From a checkpoint of a small image classifier.
Model: 6.95M parameters, 24-pixel images, arch inception, norm batchnorm, activation relu, depths [3, 3, 9, 3], widths [128, 224, 384, 672].
Training: 18400 steps, batches of 384.
Rows from block 8 of a small image classifier, named by matrix and row number. Each number is 500 + 25 x the weight over its row's rms, rounded and kept within 0 to 999. All counts start at 0. Numbers have three digits each.
After each channel's rows are labels from the 100 images, of 14848, where the channel reaches its highest value: "lies over" is the class under the peak; "top examples" is what is common among them. Only what is clearly more common there than usual is listed. The data: rendered made-up planets.
# r30: branch 2 reduce pointwise conv (model.blocks.8.r3.0.weight, 96x384x1x1), inputs 154-230

r30.34:488487461501519504532513519458502431527497541475497532466480472533502456533461507544496476510490528507517497532495521468498467489497497500474481481469495508566480463516448521461540492501543490530513533490498504480489501473486503530
lies over: planet
top examples: moons: zero

r30.11:514473506502508513455479462502528501525500507511509468506516466462478501578526501494451511509516499494478473494481499483504502491491493499489505462514520462489517494501506516509500494490503502498497468506479497521541515516516497491
lies over: ring
top examples: rings

r30.85:447467486497489537463525521465526462526498527467528499478499451467487484547480498548412459528477548493460441492476529444497461488472469501458503472493482500505452459520494518523513461523497506496492500490534499436537506491514523521
lies over: planet
top examples: rings

r30.5:475525474500493510484548542495527481482498551523504521540464473511505526489506497541483482512499475467496494493485566517490506499508481501490500507474502528519479503531507512504502506513503498495490525502516500499539510482521523471
lies over: planet
top examples: moons: zero; banded gas giant

r30.63:509496509503512503490460433508516519522497492518511435515502478465482470583532500476485511525522482508498495485485502485503521496463507498507501466516538447470522484522488518517518489504521506524498464500480493525535498507509495495
lies over: ring
top examples: rings

r30.37:507474479501480520517538550532492515461502530452517464512479458505496489488510503512447451477482530508468479503501515485494466481526456499451505479492511526515475453516513507508480455509489492514493494492469503509539520465505494482
lies over: planet
top examples: moons: two